{"encoder_arch": "vit", "model": "masked spectrogram model", "dataset": "notes from a synthesiser with random patches", "train_examples": 78125, "n_mels": 64, "hop_length": 160, "input": "log_mel", "win_length": 400, "method": "mae", "mask_ratio": 0.75, "loss": "mse", "encoder_norm": "rmsnorm", "encoder_norm_position": "pre", "encoder_activation": "gelu", "encoder_mlp_ratio": 3, "encoder_head_dim": 48, "encoder_fused_qkv": false, "encoder_bias": "none", "encoder_qk_norm": false, "encoder_layer_scale_init": 1.0, "encoder_parallel_block": false, "encoder_inner_norm": false, "encoder_drop_path": 0.15, "encoder_kv_group_size": 2, "encoder_patch_size": [64, 2], "encoder_layers": 16, "encoder_width": 384, "encoder_positions": "sincos", "decoder_width": 192, "norm_pix_loss": false, "decoder_layers": 6, "init": "kaiming_normal", "residual_init": "zero_last", "optimizer": "adamw", "learning_rate": 0.0014, "beta1": 0.95, "beta2": 0.999, "eps": 1e-08, "max_grad_norm": 1.0, "l1_shrink": 0.03, "max_steps": 7700, "batch_size": 128, "epochs": 12.6, "lr_schedule": "cosine", "final_lr_fraction": 0.01, "warmup_steps": 230, "weight_decay": 0.1}
Rows from block 0 of the decoder of a small masked spectrogram model, named by matrix and row number. Rows with one number belong to one neuron. Each number is 128 + 24 x the weight over its row's rms, rounded and kept within 0 to 255. All counts start at 0. Numbers have three digits each.
After each neuron's rows are labels from the 100 clips, of 14976, where the neuron reaches its highest value: "responds to" is what is common among them; "loudest" is the band of the loudest frequency at the time of the peak. Only what is clearly more common there than usual is listed. The data: notes from a synthesiser with random patches. In brackets: how many of the 100.
# fc1: MLP up (decoder.0.mlp.fc1.weight, 576x192), inputs 96-143
# fc2: MLP down (decoder.0.mlp.fc2.weight, 192x576, transposed), outputs 96-143

fc1.555:129165128128128128128128128128130128128128255231128128128128128128128138206128128128128128128128073052128128128128128128128128128137128128128128
fc2.555:128128128127128128128127128128128128128124127127128129251185128109119125125127128127128128128128128128129128128128128128128128128128128128128128
responds to: gate (55)
loudest: 4000 to 8000 Hz (94)

fc1.440:128117146128127255197128128128128128128128128128128128128128128128128128128128128128128129129128128128128128129128128128128128128128128128128128
fc2.440:129255128129127109071111236142128168136179131127128129128139130129129128129128129127128127124127128124128126127129127127128128128127128128129128
responds to: pitch class: E (26)
loudest: 1000 to 2000 Hz (41)

fc1.98:109091125127124115113122129128119115130127127113128134128130134101134129079129166127151134128127128127125128042095128128129128103126118120064111
fc2.98:132128100129128255142125134122134127125122127128128089128130125107126128112128146125129153128129129185129127129127130133143100129074126126255133
responds to: high-pass (56)
loudest: 4000 to 8000 Hz (43); 2000 to 4000 Hz (33)

fc1.313:118128107135126128128128128124127128129111128128128128128128127124128128128128128128128128128128128108070090049099053071111092039118109069104118
fc2.313:125125129130125128130130130129129126127129131129128124127135130128129133130130131128132128128128129129132128131131140139131128138127130127255128
responds to: echo (98); swell (54); noise (28)
loudest: 4000 to 8000 Hz (42)

fc1.81:128136128128128128128128128129128129128124128128128129128090128128128128128128128128050128128128128128117128003120128128128128114128120102123128
fc2.81:127127128129127128128129129129128127126128129129128127128128128128128131128128128128129128129128128128131128130128132135129128130128128129141128
responds to: high-pass (62); gate (59); filter motion: filter closing (44)
loudest: 4000 to 8000 Hz (46); 2000 to 4000 Hz (39)

fc1.400:136125127144115122134126135104126127122123130129126124128128127128149106129125161126123125128123126096123094087113085055108117050125058048128110
fc2.400:148121117154127140128132150095128127107134128140145126127129131148151128139162126142130110120122109124121112126193116119153132102167128127014135
responds to: echo (99); swell (69); triangle (31)
loudest: 500 to 1000 Hz (45)

fc1.442:140124140128093144129071128137128128097123128157164128128090080110128128128128171128128128130151153128128128128128128076128128128128128128128128
fc2.442:130129126219126131130145132133128122126133128130127125129129129133128131128131127116122125122126127126124126127129128125129129128127128127130131
responds to: pluck (97); triangle (28)
loudest: 500 to 1000 Hz (46)

fc1.191:130134127128095166142123128129128127127131133128128127128128128128128128128128128128128128128128128128128128128129128128128128128128128128128130
fc2.191:129127135131205005135182129131128131130099129128129124126124123123128130132128135131130131137130129128132129129127132128128128128128126128133128
responds to: pitch class: F# (36); detuned saws (35)
loudest: 500 to 1000 Hz (48)

fc1.498:128219127255128129128135128128128128128128128128128128128128128128128127127128128128128128128128128128128128128128128128128128128128128128128128
fc2.498:129127131048130128128128128128128128128128128128128128128128128128128128128128128128128128128128128128128128128128128128128128128127128000129128
responds to: resonance (38)
loudest: 1000 to 2000 Hz (43); 2000 to 4000 Hz (25)

fc1.381:128132129168129134131128128128128160127128126128128161129040148128128127127126128114128128128128128128128128104025080007130128128128129128105126
fc2.381:128128128129127128128128126129128128127128128129129128131129128129135129128130128128129128137135129130168128144129149193154139134128154145128128
responds to: high-pass (49)
loudest: 4000 to 8000 Hz (49)

fc1.13:098140137121128128131128034128169132128128132128128127043113124128128136223171253131128128128128128128128125126128126123128127120128128128118128
fc2.13:129128131146120129129129132130128053122126140129127126124127128128119127118126127126128126124126127128129128127131128127131126128128132172129129
responds to: pitch class: F# (36); square (28); oscillator: triangle (27)
loudest: 500 to 1000 Hz (52); 2000 to 4000 Hz (25)

fc1.224:185128042129128128128128128128193143128128128128128128128128128128128128128128128128128128128129129130145129130129130133129128175129129129129129
fc2.224:129128129065128128128128128127128128128128128127128128128128128128128128128128128128128128128128128128127128127127127128127128128128128110128128
responds to: hard sync (27)
loudest: 250 to 500 Hz (50)

fc1.60:128128128128128128128128128128128128128128128128128128128128128128128128128128128128128128128128128038128128128128128128128000128128128128128128
fc2.60:127127128129128128127128129129128128126128128128128127126128128127127128127127127126129127128128128129134128128129129132130128129128130153128129
responds to: gate (93)
loudest: 4000 to 8000 Hz (89)

fc1.518:154206128178186137128158128132128129209128128128166166128128128128158129140128128128128128128128128128128128128128128128128128128128128128128128
fc2.518:128198189128129255128127176128127127128128128128128128129128128128121126095127095125115128095128128128103128128131128128128128128128128128128128
responds to: pad (94)
loudest: 500 to 1000 Hz (36)

fc1.453:166163139205128159122133173126143128128105128144128128128128128127147128131147153124127128128128129116128128128126121128116113098108127031137113
fc2.453:111055124131096119117110096132119164073128121122125134129129128141129135129133076148128127127145128127128128128135128125128138133161129136035123
responds to: gate (56)
loudest: 500 to 1000 Hz (34)

fc1.476:198128166141127142128134128128159129127128142137129128128128150136128128137121128128127128163128118124128127125128122126036128128128125128126127
fc2.476:128128128129128128128128128129128124127128128128128128129128128128131129128128128125128128128128128128129129129145129157129128128209184128128129
responds to: swell (98); noise (32)
loudest: 4000 to 8000 Hz (88)

fc1.570:109105128124127122127129128128117102124124129128129125128115129096170134129129129128127128167127100128109106063086107128122131102128124090065134
fc2.570:122118094117117127127152128120132129081117129129137127117142128128126128127132135123134164144138136143130128137127130153138128143048126143254127
responds to: high-pass (77)
loudest: 4000 to 8000 Hz (54); 2000 to 4000 Hz (33)

fc1.528:128142128188128128148128205130128127128128189128128128129128128208223138140128128128128128128128128073120049109120117106128128095128128128128125
fc2.528:124214127129128127128127129131127124126125127128128129128255127127121128127128129128129128129129128128137128137157137132139129131127129129147138
responds to: pitch class: G (25)
loudest: 500 to 1000 Hz (38)

fc1.222:129129128034128128134131158128127077128115028126122114101107128128128128128128128128128132128128128128128128123128128128128128128128128128128128
fc2.222:128126132189130128087093128127128129130172135220247128128129136129133129129128128128128128129128128128128128110128128128128128128128128129128128
responds to: echo (73); pluck (63); pitch class: G (39)
loudest: 500 to 1000 Hz (34)

fc1.540:158128128128128128128128128128128128128128128128128128128128133128128128128128128128128128128128128128128128128128128128128128128128128128128000
fc2.540:125129128134127128129128128128128125131131128128128128131128133128133132131129128128128128126128128127127128127132126126126127127127127126129128
responds to: resonance (44); pitch class: A (41)
loudest: 1000 to 2000 Hz (47)

fc1.308:129128128192128129128141128128151131128129151147128128128129139128149128129128128101106128128128127089128128124107125117109017078128092128128126
fc2.308:128128128129128128128128128129128128128128128128128128128128128128128128128128128128128128128128128128129129129129129135133128128162153128128128
responds to: gate (55)
loudest: 500 to 1000 Hz (60)

fc1.4:146124178128206160126141166110128180128103123125128145136129128138128128128128144128128128128128128128109128111089127126128125113098088128125089
fc2.4:126178127131123128128128130128128126127128129128128127128129129128127130128129128128129128127128128129129129129228129129128127129127129128129128
responds to: pluck (57)
loudest: 250 to 500 Hz (33)

fc1.49:129151179128128128128128128128128127128128128128128128128193128128128128128128128128128128128128128128128128128128128128128128128128128128128128
fc2.49:123127121128131128128126255128126129128129128128130129126126128127123121125128126127130127126130129129135129129129134128134134131129134129126129
responds to: pitch class: F (59); echo (50); triangle (35); square (29)
loudest: 250 to 500 Hz (57)

fc1.374:128120128128128128128128127095128128128128128127128128130128128128128128128128128127128128128128128128128116128128128124128101092128128128128128
fc2.374:127128128130128128128128128129128128127129128128128127127128128128128128128128128128129128128128128128129128128129129129128128129128128231128128
responds to: gate (81); pitch class: A (26)
loudest: 1000 to 2000 Hz (30)

fc1.285:128131102128190128128037128128128128128128128001128128128128128128128128128128128128128128128128175128128128128128128128128128128128128128128128
fc2.285:129000128128126129128129128128129152128128128128129128128128128129128128128128128127126127128126128126109127124113127127127128127128128128128128
responds to: swell (58); resonance (46); harmonic FM (31)
loudest: 1000 to 2000 Hz (60)